A small image classifier, trained from scratch.
Model: 24-pixel images, norm rmsnorm, layers 12, width 256.
Training: batches of 128, held-out accuracy 97%.
Rows from expert 7 of block 7, named by matrix and row number. Rows with one number belong to one neuron. Each number is 500 + 50 x the weight over the matrix's rms, rounded and kept within 0 to 999. All counts start at 0. Numbers have three digits each.
# up: expert up (model.blocks.7.mlp.up, 8x256x256), inputs 0-85
# down: expert down (model.blocks.7.mlp.down, 8x256x256, transposed), outputs 0-85
up.122:506548508490473425499475417560493453522525408631502494616506570536478583461472637451563495397516467529532491364520506487523552463493481573416499475522521476508490424474481490513576540473431470401515555486399430471495482547463498473456554496528569488568522523
down.122:459476467523458524552496451519535567482535495414497543527467546412518513545477500458481404463542478429523411459478411423575510531557494508476464518470464537478507495500455532465402478407426493479466447519443472389467485447537460477574472435490485502574427522
up.123:477538507499562383448478513584432497548490481464567472500483495536523455459501507423404500545470460561535483487547484440535537478522598457542536462492505501518448496496557478581537553478563434477470550516494541570514451487449495530384563557500565527475390557
down.123:467415508496468436539546551434509499468500475528469469531484458477444521529512503463486491494509491523524439425565558410564512525519524477461497574511593518497599439423603547485508520525537438602469505428468559549403516457559435527563557535489490522538576390
up.124:468524489537522583483399566468519434492532533391435502498471527498458528499408469570416460580535418598476556515550499443585504522506507542476557563482570447496502583434510494407502480496443534561552503451460544467431500468480346633526550385409473458557450432
down.124:579495406500588389437510428470553504434484497557483497521451546537527433532569465602577554539602457508576517517487551543533446573365484474541591416535474471484466624519608527550504570505582492474453545494539545546525488472558611473481554620560529469475466512
up.125:442507498487469486547398447526536516551438410547525463497505499647517489443516583396489400518561494443584535549487466403376490546474508491546485488499480510539499443518474435604440558481519452415494441441417519381428481529484558492457535452471556531558479614
down.125:541449429517416415493605499454489599524444522478432519502488437499501529450555453436482478456490481483508447495485405440496417507570479498512548503584579543471481470385539589522535525544479499657515499468541453559428508447650504509606523516513436479537538429
up.126:446441538469486552487448581590516491408522429475516486536506491499482477502520440535513458556467512441467525615468610440475506521473466414539444543478549528412523492470505531354383455511520414565547456493442509581570468470501453515506419562512502421503547395
down.126:492499482512482480545565523386429417477432555540511491547620538532403506488571516514483601448548409453537487419391476542498569399550432546528492579552489545511485444550560484517488451521523463419448553496560435494492471507496538483409587498546495462419569549
up.127:518571508510447523365422495544536469518520567499536476499530500551571492455529395519552448520520500534499527524459629438572415530484558536521496509457483442505512494500481399442490580457504486499550550545450499476526545475544477542431451456483544491529422517
down.127:512456520413534524436522584528536459502479520478524529513511435540497446463520548547585601544437522455537518545515498462462405496458515500604514457462496524393510523531668513438479571542553439428529510512475446554567480572522560436440463566437552497521524495
up.128:560525616542513455476553511517488500457597431541447493486411473576413440442522495469448519533610502517507488471536510490450443530417553561464539485443408466492456614447388437484487417478499486443498571423521575477568483483542526516524491578573510503553430461
down.128:599535492549566445557554504477495512418512555635464537449538514548437459536492584508523580606546506510544521420554653556458576532295514501543512509483517494511410556524589549587574504524574547468484536437526649518530587530499561520526592611625518526519579559
up.129:511545583534455601500427488602533570490616440463515503524432518526576471503460524490425517507517497466495602514524542544490489603463437457508486434474517521446365531533430497498485511458487526523559515546428464502601500431462409509517479428514489479487411491
down.129:543447429484540501516559502469483464481459583537492569522540516535457472513550502500573605543549494500551476495526454543490567520424563485556491539527465498501472610504644559544526521531592525504479557538566526512499481471553563474536540602531515520461510607
up.130:465466542541469504465600479500401561492493505587533522381519605440552428510562514507441510572522560508410496538490524531464523583485465507518529534435559538501431561499469407525418522527562478474468482497488518573504440559493492490535482457532493467429452474
down.130:541429471488518546504480545461513492463480477523493501464585471519527454465481455540576538466442502465545446509465547481481452531553501455620492502549528523519564539478594522498480478429552539496522503564515439499562522477556409398454540527472526500521552505
up.131:449489511483471553550515564500445498482509487532516579496532551420466536458598494554556519438526548495478491507560597577456578504491507483482391633484442448424503478430504475472501434534472441490567511386510489577554553569450482522507469476517493386495559432
down.131:466570512514488457516478410485509473503493466414494458506537543444535516455461485523452391426476576518487447457421517486574590511554467516484508545528458500600582492525520497546480477476461510450431491463506443378429480455376506498536494463542444522406478563
up.132:571599507524500545556529457540469461556514595514497504572489498482466517472516546414543457433537455503535551415493533502508540452490507610485449516483514566468465460498480489406508454501435460438577593565512504457517474594459487523466486461543507499486554515
down.132:459566477459488543472454492487536443531633452478581527586382464546558590562515515425546413418561433528514547498473515438561476455533584475406457498514524447502549519512384479558517472447524449497440521477475546428460436480541526480592471495552521514459440513
up.133:527473498543469595565490499526445512524554520495567502482451527468478434432538502416366537510542584507442547535560410485349405510504544460528495499444515546459475537547454504437414497480502446416513448434508511501514477485443529544543492513468430411510465536
down.133:575492520546566449509512486495502545488536547559457511463528507586490484550457572501544557596533504499492546463545596533501568540347525483560505510495525487550437559547581492595550483453609542451538578494540600493497528564484501545520543556622508553506567513
up.134:469434559472497398413539562489558441492517507384465401458546437520500512569437477486469541655528501539457511547472403431528461497433451519418558492528476447473464517463470468435492459545677499577549519490479688583465501537495450534417529438454488496564488433
down.134:411458543550462495464603533524464464592489578542443470458509414587586470492419571490522593585447559640448642569440483554517504503379423548522502544429450530499433529478540426457471458525646405397524587553449418584444446597495514527369479418570642520500443436
up.135:637544535549509526606460544404471545469457555474460507392472467449452508440511429489392539562550560496448505482581581568530503487533515420533536545531446431506488527459489512486428366511459571564545521474570568490547567423438475511544494472534468476445481512
down.135:460438523482467456413441433565490469532512447469501444557448529534551506592456551493548445475452508503438522553447555451544485540411489538489522459486519571563508488589419369557553556433520529437519562496499500449472322551438546506488463490565522583506463492
up.136:618466503532644512481530434469606494520527530552428426434455439592526417446521446406523442427458495477410450478481500463496442534466531391558624554481527431519554557567518489550500455312522581527550457556574511454520503447488568444483532460489500513458439506
down.136:504411513529513549503431525549455468499465457458554512543452544448445525532512447531512513477496521484451513566465421506461561471597474548474401502490489434508484428502417505395437482502418467517556489501521480550535468530430423546461436445432459448525418452
up.137:557429463615559456517538476525512475490515512456515543430391510483530389546484487543495526417497529540481367401598417491520493472511586460451560376452540530481496538530513541511587435484427569516501515579589526435464468420527536506557479540496469550447576547
down.137:529501470546555588502443489492459488537483477546563494466457595464479475578511384471471476584479536491468485525599497504434493580544566477473484469483512413475515520471528524429458488527470557583565408487524562551580568453476438538531533550377465484498444463
up.138:533466498488491510518569422423536484551458517500468435550541477486462488504479520493505555451420441503532519458557412494520502471509438544510616508548534468473542463463537559459571551475618635502437448463561443501457396530478536493425486498484519527516553525
down.138:500512578441476528508488513534476469556483462453474445517387420449538581379480474517504426389508514578473490574453388455465460472639505499517420536482486466528516431458436415410408454523418403481508455496539526512472531563439433495532440420445487422501462457
up.139:453493515585456474507446416601541481464610460588484520443466628525452571550511558486520486411576464493472559376496548571514590469469483616477420437522488461471451411498448510457572443458352589394495549440473522488506426551451509519517476462605520478590510501
down.139:509610500512474561631418451535619590434635435507545525492433574448481502551488521452451440507597460454514461431551548504565592485449550515445438506574552480397426524510559574503518421382417459539436451480530604388478477413471551543626472489525489546503515564
up.140:605542531616401561485472438602507457533502538468504437519490473453539502471451559450461513482531566548492521434467570564543517499488484627507438490490497581525452499505472509391535479498456567463643577568538503518575556525527506567404459458609499533492545551
down.140:434495443390511542461526546509518431548555522494470512552444410535514516528525517465574423519515524623607503497575519360556386581570620451429550451468548463453616583485430400540432570559526376564441509467427541438436460472536464428559546523397578527572460505
up.141:514532524395506522456512519514598469542463471490506467567472519558547576476552474494535550398403490468417512563445431471415494481535501378524429597530442478557487501487481485516557439487515524548672504564596528569615552439488516530539511511516534420504458438
down.141:387499558558473604516550532562402491443454504456620573569421534430441386452493573486426504408481507523467495476530442513498530440602463620382440458433499504452402406571385524440436518611394442448464555516428367457513469557406513497490383444429462496557448595
up.142:428517485513454427439481482503527508537483575500484497439488472527569463459493477519452559556475489464518530563465486421489480499490576537571452453480486550487511463557562425577450553500521423547479487533480541563459450504574507541451510512531516535468550559
down.142:583465541480502515561516442524481579450493466517521490421483493470465372415402493445453485459458534535536447474595506484534449574474512463513538421582583557428470491507641535548519582514496598538488516527514481523460527502497503466533491531459507615520540544
up.143:497501531446488483404501540558495471481554528476519434532502462603473443484521488467502510546559509502558583607431570413517467553399396479536510532452424499477513540458472413483441615506559512495545517497418501522576446550529507492476512456516486473594368477
down.143:522488452479464448565474513503469520475456590576526520497574468452535484494501519623493608559454564561529576482533608555571510515400484516529549529482532516411481440447706537455567550552569452506462521432423529568469570557504544539432531599517535530518564539
up.144:459520535468502554517474460556510488493454461352505473530451476478581544490522407537429503486453497558543484565489503499503512543451491439548468583477521458471510531432526484506451544536526554536594551443492435554521518541462494504420462469491492513486448426
down.144:524492450466530475489551525461461439474494578560500461522580444463452521436515577515526586527494556540536490458513558540433508532535479528462579606519451495502518487506534477497536563630575394468475484456484552529502529503489529566463610523514538460568509542
up.145:571509496578482472435541412561491452515523502483531457523463517493524483527453530473457544445513489531406441398505516512503504488495520509493481442534514618535435501490496544432619471492422580405585563597549537521524507526518551530462511558578493498507534505
down.145:453535539419480555522424561514539496496588460470559488555443475525495507524507511497538411453546497514540512560538516386523443501599530462419491465466492438448567476466428445504513529496477406563481484493424537453501524470515465493495477498444525511517457501
up.146:595502511532464566504532439480498523523535580473476439404484492461537480464490493517485568455568562463433530447466640554531501501484553551573517538564512625502413481568506505420487494463394494490563538528565446503558535507491595500496420496567467489455521538
down.146:459558520426525555443395517571567451579634465487514572582465443596597570631509585443599402560445451558522535578545594481533450544453586413488493452449572450469563591519395359564571535423590446483506508560421526447533451535516470457472448551464573582488496479
up.147:474452534537585516454479672552479421462577411536499479522436488530549394550454503505559429561503496524541530453569516442509467571437528482414492451473524486486439586470497549499487470505532477524535509559472517506555478498475481492563458407505451515506465434
down.147:578450423567558448491583499454442472492490578626469530478527540590422485496552591463578596610570433499546526456500570564407544539396474491589548499507544505515487543519586497595529541516587562473512525465508560568555565544585576527494644608586533506546540529
up.148:503443532520452498509413538529529535394538538490527482499537512443503520459558464436550507572547549401438463637464606477493564502483398400542515561505518486506565478522489439436446450460578483513529491412404573515487474451471462474536479477533514448469505458
down.148:504501538547440429526549494517430435578420524482479484524550518507456535494452520557477620459520546502526533442355425519603575406523470610544465516532484577481481468547493515497459480558430510442510523499597388518428388509443549500457465442502472525437538547
up.149:553437523525427519583474443567488486546573488582554470470409617387573479532473582546490431527608559597532498385514567541547489532490436516455498501522505534589452486556487470402505571511369520517452552539412439475533537502488517469530410458537532476483501509
down.149:502484492449586497483469537520584453530568485457483463524537476578534490604455497459620461547488527522546499579525557435504475588486529426587526575530479474514610621471557468531412508459583493576579451571500549458566484491563388413560521540454508611560504475
up.150:444538502492443602536489564481477468555526561512458524350555477412473445551465489618472521532426590552468587445428545458522544525511586542482463597440474522497468529415515528386509486513459449500508494479473483527592528460561348460518531441548544484470541409
down.150:543489498407595404391519479477572493454554447510436414535501482556562491512487539505546474530537498475548474448550529438595405572439571401517652356559537556594542619602539475602523562460560484446475537521504535415498461486484625448550582571493566472493487553
up.151:545454435616478385479547421554464509489528498518505530412434516482506487473512434513458492434510533566490393442486469575559485441496482601451466443491514496549528484503491464478560459557419516506476551528574507454464540441551478479513464537492533529472503496
down.151:524535552489529625474419498558524479511540490437558503492466509454536467494522375486494408463439599481468465550525496396476428513580537482473478456486449479469525472504533539468483525509448545506561456509484530512532533473441480486530478503430486511522492476
up.152:461509507491524450465470535441479546529393519464500515533566514461490465501469488516441484476443494398684479503527440409490588532507579464506532474519506562524496494560549554565456570474612545502526573490500441443463489504559343468444489511487502517532557513
down.152:524492416557475416513581508468467523567417464552430532400468456527519541521545508482510516633505509615503529480529485501461485538445546440553569460435593525485459542395510494539441485527481491541533520451489499599471557471562516526467558572489515509474465429
up.153:513536517479442548571542473545395487514528471522512585467528530383463568450604510504525467436490611504426501461428548568464559490483441555459360659525393539557458466456500506396532446539435462449522496500556461575599553512511512510469497539573512480509548461
down.153:450557564433523530455454441491572536500593447382500467521524524458530490509487514460473355439416482507494418442510520428534461519619531471477535483556520500552582510551512466579491544425479510498460504523467419323391431463452504458548468426474458555460505529
up.154:437511494487423582533473447465527512426497524533558516448504547518477485523519420490538412415475543500494488533443440495453435503551481522493398554518447454520534497464535490495475505556554580494460438438554478488440432457495522453503412455496566494482560473
down.154:436459527518543511407539555536507474548458527435463511505632451554546564499539536474524545522403467544466502537513466538389505459541528530515469503518527500522481450546487498487543493503583550425525513515457451555466491586503510530401485471495452494541594458
up.155:588465531544557583501479418466559552411482525492464352490469497531516444393509501459589440389500544396471502549456424538466456600470360457554586548529508447529491538567551520507497581330558523470543437568572443471523521533501520470424524495490454407589456541
down.155:511436491492470599527459559537527533475494537452522501470492464468465484489465516527550498455475472449432567550462392557474562436564442562498369503527466449474413383560384510338540483459467489444556505554553406496540434553450443500415369366439504464576522464
up.156:524507489449470518594537548499400457490539527467520505437550521392465492464511524463413375643433478530522474468461552484456442543485456450476497627464534515470462525548487517483438451544429421442538457459410559467575508413465464510638563478558361535504431442
down.156:510413426503591430433519487394557570541565483477432509527464553544547466450513469507530531475423467404542535485461459463482462537510490442529559483486460526576538541570556522577471549440606549598504524585523458468506474474543459505548583441490472482475508451
up.157:551558522485585577587613463438398484537487521521483478516435412512521476508573607526528550539499498513440523456501482558449554533482486421434572587499428578439426495443495565532579504585469468425474444439560498508573465541445528506547507505528497539487544566
down.157:491433534444487483484412507440579560531577416441520476482392506461602530430465461504469405416440469515513553516487467450507483579492543420495517531499455424494506430533465506519507500465505524564497446519497533458464506472553466479536490428531505506463494462
up.158:477536499523525423492566441507436456492510492485524489436428511557501439545465493532501567513504508562462483487463566508560486513517475458537528517443524519506485530527534412442447525549505472518553553547511503540481429481507469449500552524456528532445464414
down.158:474419504441520468491474546474515522504512521566499468515500504540470482483521475570537549487504450469597532552529546439502458559470565453462543518516446438473475466511520474560564578510545455544469428506432597523477507448534499485525532528438495466523498544
up.159:454493503484467536413499411558524443482515574530553484463512555560523523494560425570565500462500540475526504576368448495504412526503403593530432500443450477500519492532524376505470542523605527459535487575544474535467418554549515435486426490517524500477548477
down.159:580490449449505574507470549543541453458477582514523526466617362497534521422513542471553506466336539563519439510472539482431462474545533425556456542536512523492473401418579578487507542521589398419496502520443507607451588506503515489412521512507570500514571497
up.160:537568521545533506514523443575473539557451537396504460525451481454485508515436561493470631479459548527429448454543497509523488463511553490557507501524492598479481473458511527475514459553344577495661502560559506569563490487469547521529431575511489530520511524
down.160:442484518472501607470444511476455439478515411489584489555396500496498493526467474456491406487545499590523491538599509437483430532635566466381496464471495394503573511453395405502481556539504444538457501462424526468499539490485460534487503488401501496527407504
up.161:498438552541449590497466553587447487465543512517556502449514546476476492464516481512442431518496574522510409516579490377435460554499503472494507471455532549509521549440486470453455555512470508494556557422466529505512512439505479526509465462517465430588415468
down.161:592486516574566444516588416448506536465506503558438506463552556542431426529522519547519562505557495444522470381527596533469559555453498542512554484575546508566519595592604542601557538463532566487490533474548507464535498494533535577557611583556462512545540537
up.162:528471509548598645598509489476578514392597507489418476455390504503487423512432537450561494453536486504484518402578532633467520569501511416486600504514500473459465571519502494541488418417455565510501430497541454415488551452568560474547521479552444495528570449
down.162:512523454586557477531499527512459490487483487563518504432542564474459487572489506465503612655503511436408581541527593628391622539410470541508490531494450489478449565511425558445508486522563509449542454463535569543597468524412530588427507511549463489488507509
up.163:512583486538448463439576474497521447596424563530478479410582482441464438508427474514418596619529556594486452431543551520536562493488621516562581423600594554540498541437558495538525545463485478519451541425507548535464508480494461488524617595505523499495451525
down.163:505439540467451415564467509465508589475502470570436478497479468537498429515448584561556511488495516451594523514528546388584525555420505480514505422445466568448514504541564436540497546449553486504484526520534532439446428500436458473483467453488570554474565502
up.164:435451467478559443530449484454504524485565518497512570506479580551533447596459511653539472408497462501583437381524415471465513517548552525363474475411474489546473509457473499546593504532499526515434457500516495397400511472599428469553503564535550509457537533
down.164:560556593507523478509536510512517574497520518595444512404513444590503463491511536470472489567505510536503542472583628524508523531318494532520507447498479521493457543465558553548566471464526579501515582453522607513549562557507486542501528582593585580514572470
up.165:619483502470504478458495424514578510584433533488463439556509501504509471504475509540509527409474441505412490481520390463495431513509463518502604470552489477515526513455530512443642528472540596493577470520602485536477431485501515464540481550470541510495544500
down.165:478533562475465611499473480598486463468543524470584523564387500463463526432482508491475434381444524555486480575478382461470496442633517509463355469471537459477414409486428488420441559538432375471460514566498497558548536529423446498516386410416515429552406524
up.166:502410491508560502516489484476417486511511499483579468477398504565602492568414513576484597561512507466541401511486480554518486496546505483466564490418525564475477475581542455594470532523569461511491445544475523434422458568490493473534465417495467492436525501
down.166:571548487444575483518487514488548484438574538581504507460535523558450439589460506514548487567490458531567536474525590544525513539350527457511517494546519422490454543500538573567531515513560536573504527512538646498550574482507434412588571587547507561536567581
up.167:492507556544618471541512533404520512433570463455563390517452547467476363565417436523442507489500468522516552467553480501501477628501493476429622567458517517537398549478482542526445456501517480469496478557526575513529491551608457539554606499529483435494461460
down.167:583525460532578466515543495466524484442533564598457503475556533574443435536519588516546531591615513551569555440562614580471575527310466492542520500507472489520459571506528520568547492536604538477495531418534606514540575543512537475499569584626569493555543563
up.168:521432560454450500479446590485539475487469482602528460529573465447418462440544492439540521534490525403559517580558519389403545491449497464544542479539478497444531455587482463480501507436617556447524539442465567428512520598476473442470538483528484513592556517
down.168:508548426575465434551495495467463521605456427453496497506419454519515546412489477521461505358529543503465517513408380467547465466581485532501508535496516543526527493451447461514446477471399453516516461494562365485456492467501531537539470491445456489420435458
up.169:497506504530650499479461497420565514485543586456435415472474500542548483493534441496576402470492492456435483472506539520499569579460479390536583613500512465590477525556534536585504553414583480489525363489521461453486466496520475501516567469502441486517527526
down.169:508423428523504483574481601468509551481376461508484490434512532445456521419525484496481549557481489418448490560545426547433575461576504482529509525508500514466457479530518510426465465496454491529555464479621440542521472512436487541465449439442445415462492481
up.170:501442518554474425519588501470487558471470492534464488411529518376455465495424470492435445587547525541529583564481457580572514532456481597545519455507462518471507520531492501551410490528527452475420416450558574541474482605441574507534455462509443557526526508
down.170:522497413507461552457428532488552461557472492487504548526546437581535569471564526509574462404463462494458461577397478481409456457609464487578481525503549517533594460445503423537506492444490491479549469530515458517487521445577476495414551545493563476485504489
up.171:452565529401524456470505512593554431543450467520505500553532471568463572510573502403525482467515413483468527540514599423407512435490587459542411510560543497429526428465484456502463453498472456507603528478490555572548478573408507509502489503489530493525604391
down.171:483553444559463407565570521429420464507465445521545531605441480505462523471502548507439463339562463519566427414447471412604476429609516567427487520472529568524494457456503470564483455568421356520407536402496483435432530477486522503561491473534475487469421583
up.172:506537569598482504462490472547537510492495431507512382545492555444512516534435510441377501567520508528466561500550497536534541568477401504437549502469481507502435507462461548436414457505471573517488531475519541495465510495501449559477534439523476410516434535
down.172:618519489533569460518532495477509510451545583611467507465567521585450464553478596511557574605559500502542520428566638533456587549301525500545512499501523522538461575546564515567578501485606544468523560464531613496542551515489525557500583624639546524513569559
up.173:536532468571470500455479472518554500462468497464497483514483447481459483464480467511442594504521499536494516496471563586583496491508510586482523497522554453535511459469504494413517550488473496530484603500467472555464571486546488574403527512472491467494439484
down.173:456476532422458518459490512539534455477523549472500504501521492481514496525492441540578523518548559516531500512534511444558388494476510532531503445497457507444545523475580452486483554516505454496526513502505525526494435506511482456522466576452562500512538481
up.174:517477466585555547492394447553584447452610500452497536423413557539512523620467528584565460385589519476477478319493439556471522514478511502501476403426488489528479523525481549504535428416456606438542454520563451416453450521568559477537504531565454508513570491
down.174:558539473504536555561448539518501524417566519522565538491549574431407485565557486443441521623545427406458383497594553525398536486602537455480488542581513529436485490477502588443529545463445451548522414497521587495516547424447501535510511549459398506476517546
up.175:449417480498445439438460479488576534433474493498580524572530439537487518547524471498442463526533361427500494597431517446424475471512469464506433410525558580460532438482493496532435457533605560513530506485494561490484448542509473513441453463487587516570572483
down.175:475564524476409439450583615480426399619426507500504543575545324625439602434582566494521596472508448579546534524424430421433481378559457624540495518475466466393452407408557434451538476613498415451494510367495458532430523588525529488421472447477496448560514441
up.176:465464503524470493459469467439544600428444500430483477525481549485528496499516458538445410434477556446583483548510425439484475591535491490500525411539497534497475522547556512550420594503494557561464454501511448466464497474476454537481472502440550534562514517
down.176:533480489536524440500580564499477491514450518501464502461532470523437497534548537490518573618544441565566503461573471519434534504441535470623547487460537473426491551458596539452507451562526544515563495451497513571497566512591524478436503557449500462530499486
up.177:545468506591547511578565533450414549550512461481519465420416502450504516471591519481482585475598565538426429466596518531479472485507537441515525537522494550582499502453490485557541438530403513476468538484558519521536545483512493516584514574541492518462454541
down.177:510464590470509492494394492495549554481528411437492490453488541485533440541360369489457430533400548545509514540542528488583451598525494522467482442535442433523548508478446514536515489462546557585534483505469525471490493494446408522525477446454503607496491470
up.178:494479470421583516505666508408514510491530538468464573356492509496489489637566482537558536512479491519351505406460515560437470533503495417523572531463492583501465552499484482498479397494435499515618417471595509542551444455541549480615561609531462441444532415
down.178:435466494567524504469400547475465499469497377525609496592475565521553487529473471493428522511367467475450548681458532557459530536573473454422523529469477403533460475529449453557517489455609445471473479614453476530592530513450477538383470391467436497445418464
up.179:551497530575536491518459446425560500421490550516483412424440454531544469539500443564484440509598499520494502456487532558485539522473419439488515520476435480570505549463528511582458443452509530393486489477520562480534497485449585536548560514581555509512467514
down.179:589491499492546453499530508472491465422471550593478481464595495531438472539497549513555578575562486507543541468537593548470525538335455543552514520532501516528466555526565519542541495521611521453522540457562594522554545520523524499450588588613507488531555509
up.180:534542521435463512446491461507566519452486528515459473456511567469465459497577432471489497539475526523430457536508490533457453529478443466507516496534463515428451562366458565513467500542540488509500456508516577565474439475518490540508474509525517464497488444
down.180:594529508533566456539510475472489522419532546601489519450562549564481442548483576523536558603567491510523509419569624564454559544305530506534516513488538510534430539522598520605559516487572551458491539466519608481503556534483530557507565611636525543509568574
up.181:520463504438549469507463537549514456399552526484448500534467452588572471531523491561528505489580415456365497523428517440484507510445468401506498526476545511456480515488481423428457457469561593479575557496453565488507425518526504501543483427532452492546409451
down.181:502512519544474457533537545506404479494453512613469446505503492481471529501483516567460591560485502530528567506444596538477552482431503524486528521493502474419431453537542518416511488565525458461412507435465510551535565553486533526416495470534474469503485499
up.182:583543529463516553495498501521546504515476590485497436504512547438446495533587492524513514452535534491329490430540580498413497473503598492481463528535477567499485514500491541404542362504322579528681531502567540515618474434455560488574428581552438479500466506
down.182:426542530497484527430454474552440447516565438500616530595382538545534489579496498525464401433597431567502488535507503444568438442585555544409449414483551468518512459546394398522533581517442454501427569453420490453440481553466542500549438479471442534456431550
up.183:456411475505518508517466535550472494503429565518530555493464568574559472509562535612518556540540486498490383533448496442446472506510524430374456592445490594490511572408504500529478516552520390513509475547447479503445470515548479550482421531491575462500485410
down.183:478541616442584420461623584443507480467462563576378429420531431534504469455562441496518467564436539499514574504503574500497470579339412512498631488407414499499530570483619555537471475543598546480495542535462514518601531589541460473498596491534562500511563444
up.184:549561495554518499537595389525470477598498605496463526505528451520498486534408583529475481616435524528539503405460441528535581481473491510509533510448545596472439511499518507463493513512469494449498505471469479452410433578476471521447555438514508522450538461
down.184:495506519408525468505469555440497490520594458517496486540440430521512529547499454503520454456484431492591510527541450384498460510507608407471536471495498432443545504478481487502526518504555422526480473492499632452475511491519421417572513476427520493503528487
up.185:456534520511480535520511430525504477494598465513509443412472535497474448529446564461499523499495536605475528376504589574482563494472474489529451573508458539489439525475473491448445504549383550541605489523494524587558541492480512574508514493606493515471493433
down.185:492408461506516448532490505479546581517510542479485417536525527465515466489475506442510468558533510486528446468617478455537553596528538436447584519554472519540529557545491503531513545495516462554475441520475558462476483441463514508547554541404476524547479534
up.186:496517476611477493474415544503473498442570554552485543461521562481460476584466501542552527479500519462541490425521494483519512523487500621409467428388448521518423532509445552470541398498447531504481543530542532453439532452613455556494538508584419487478495446
down.186:546538531515525495498521448511506541454545498589484511418520535551488415491500505472499517608480549497492541485583600528472533566291496528497530446465485492464399562509546507541570518497586572451503549466521599506551503520463533577506524576541555577527545485
up.187:594538489602474482479538484500451504526502538460544495481443423513512446490384486512404524439480498537488446454539529536584486456519529576489515431436534561482506530426530519370595462490477552539598599530553515499494550504514505555378487553519476526462501494
down.187:443524504397512555437443524538522433519570529493560528595433456542494586536640477501626447471570510526510536584513528400477426539529518491403493515464459401474585516467449396513509558538521361494520511464429602496538472474518521482521527550455554430525403490
up.188:494473557506481434428488495496559516429498480460459457502539527422443524543414470452461431608481510472561503599539451443536461544465515540490569413536541410514509530562499504519431541463593488524451522426497639479409480554479470517483578396468436523610513469
down.188:451472448511441467449499436498550486603528557494439494503511432588576465514531521547582522496545472562490545528422492465515418494506452509543486494470561510528538511479459411495455514486539499503530499519452420555431433470593527515444520518513569490503506434
up.189:449513512496451544539442495580557485546546404480510508477538546491491545572486531519501422431490522485523582428501494500522538539491421503523410551525495514538462512479529568448527458496529540538582463528477415479514496478449432470489459540539489445542547457
down.189:539566517489557507502510476461517474457557545572488528498538529550464485499561571497495542565509457479556490458539557535400541528375494472534547565448498490510452567540565515608557526486576492434473525481486548426500526504492531525482560551579518522474543559
up.190:478497492524430524518570447418580513493454566502495523565531413526482543492556444493429545513518479498481561498441482544554524481454329507496508546556493435513562481426515544434483483501574628565491527378527510544423483536439587478489498425478590454507554471
down.190:463487570475453495461475503536430396507427440411509410561532406455488536422500510507482480448489516538513487583454476451454448483626502547528495492525434468499568419520453426428433451582468464366479471486515471535483494574400492493430401436449467473549485469
up.191:521456554518454516526484458522416530492525436558512518467501515459495520514500506525465550575564570518432437504539547585423470564496467480569486467438491500448446560493399473446416459502544517415523451477528556537577497516455497524524446487505481475500471464
down.191:615502497578564468559509512473487513444518558572483509447527535569468470529465600474512567607557515507510536438562602567460618546294524482522514519501510504552433570529588559597552450469598566453515543480546601498543584527481530565499570580638535543471587578
up.192:434402456502459468603551479429453532476475527520561565438435534475527469514438475615436538458466510558509416486476410571524496479529482553362478511508471504509525547481495538526521512552425464509370463510514465458416493526541468476522428503489493546440459499
down.192:485541571524509508435488482577581549495547491528478471438553543514538467542480471468468410560464502548461539525542594575516484544389445564496514453548494510514512518451541541537564473467514616540544511500497565510527558508529446485512513534514524545522578455
up.193:508449471595509430578543502501443518460527496457535536454437500454547379497433468548462543474468523538523386415514490547526479481530504567450421470380489518495510540525485435439550421535366476491557532489510511484493499414474525523477466501542427568441550435
down.193:511534505490537543421429472513553478508478529453522463516470528462526518463543443520502441527497602460517500569562530448467498556475489482460554450488412442528589551495529495510485533525485592541550462447485589494565520474462523536516568528475492449548456510
up.194:529519594447532534454559463547497435555604519489451482485437491552479516468515526478547416519509541593459516462516497419478448545397474580441564515453459512540459638519487417424487466489519465505544544477563496456536442537458501463559496588488523535558485431
down.194:619505463547570444543518501482494486438520546610495527471543513572448468518480627494549570588540495509548515427559618562432588536296508497541536513484500487534439557517563556602589504503608546452503550446522621496543606530505547546497597617641533565502580562
up.195:548480464573469515549547477416458479503551506535501466471510464597500443486468403481460445496477543540479520548464489508518472482489432525569551538428498534466490533497531429505474506441584446482479538519503524484501455571494429524443570436491479604471483483
down.195:589535527474585460492490499505510507474551579534466497475527506565444476483472578482552569583488549491524571453573566503452533548308536506552502506483509512499436535506576509580532509509591500512547521497527604505524587568492503576479546583589531506533582543
up.196:528483501525559517463515563475537490367523557542457452486431590532460469562451478577541466462536452434556501467493364483462496566461455498474604431491518490441411559521549527532542539501511544516479516537569497471429419565573452489554493573517473425539434470
down.196:568496533528509430529486521498530461455536501563477497478519457619493465540441610502560542596543488555531571484507607542488595522281455498550487516485473499538467554470545522534546461483615518467516539502522621522579556524511527524462544570633600565521569521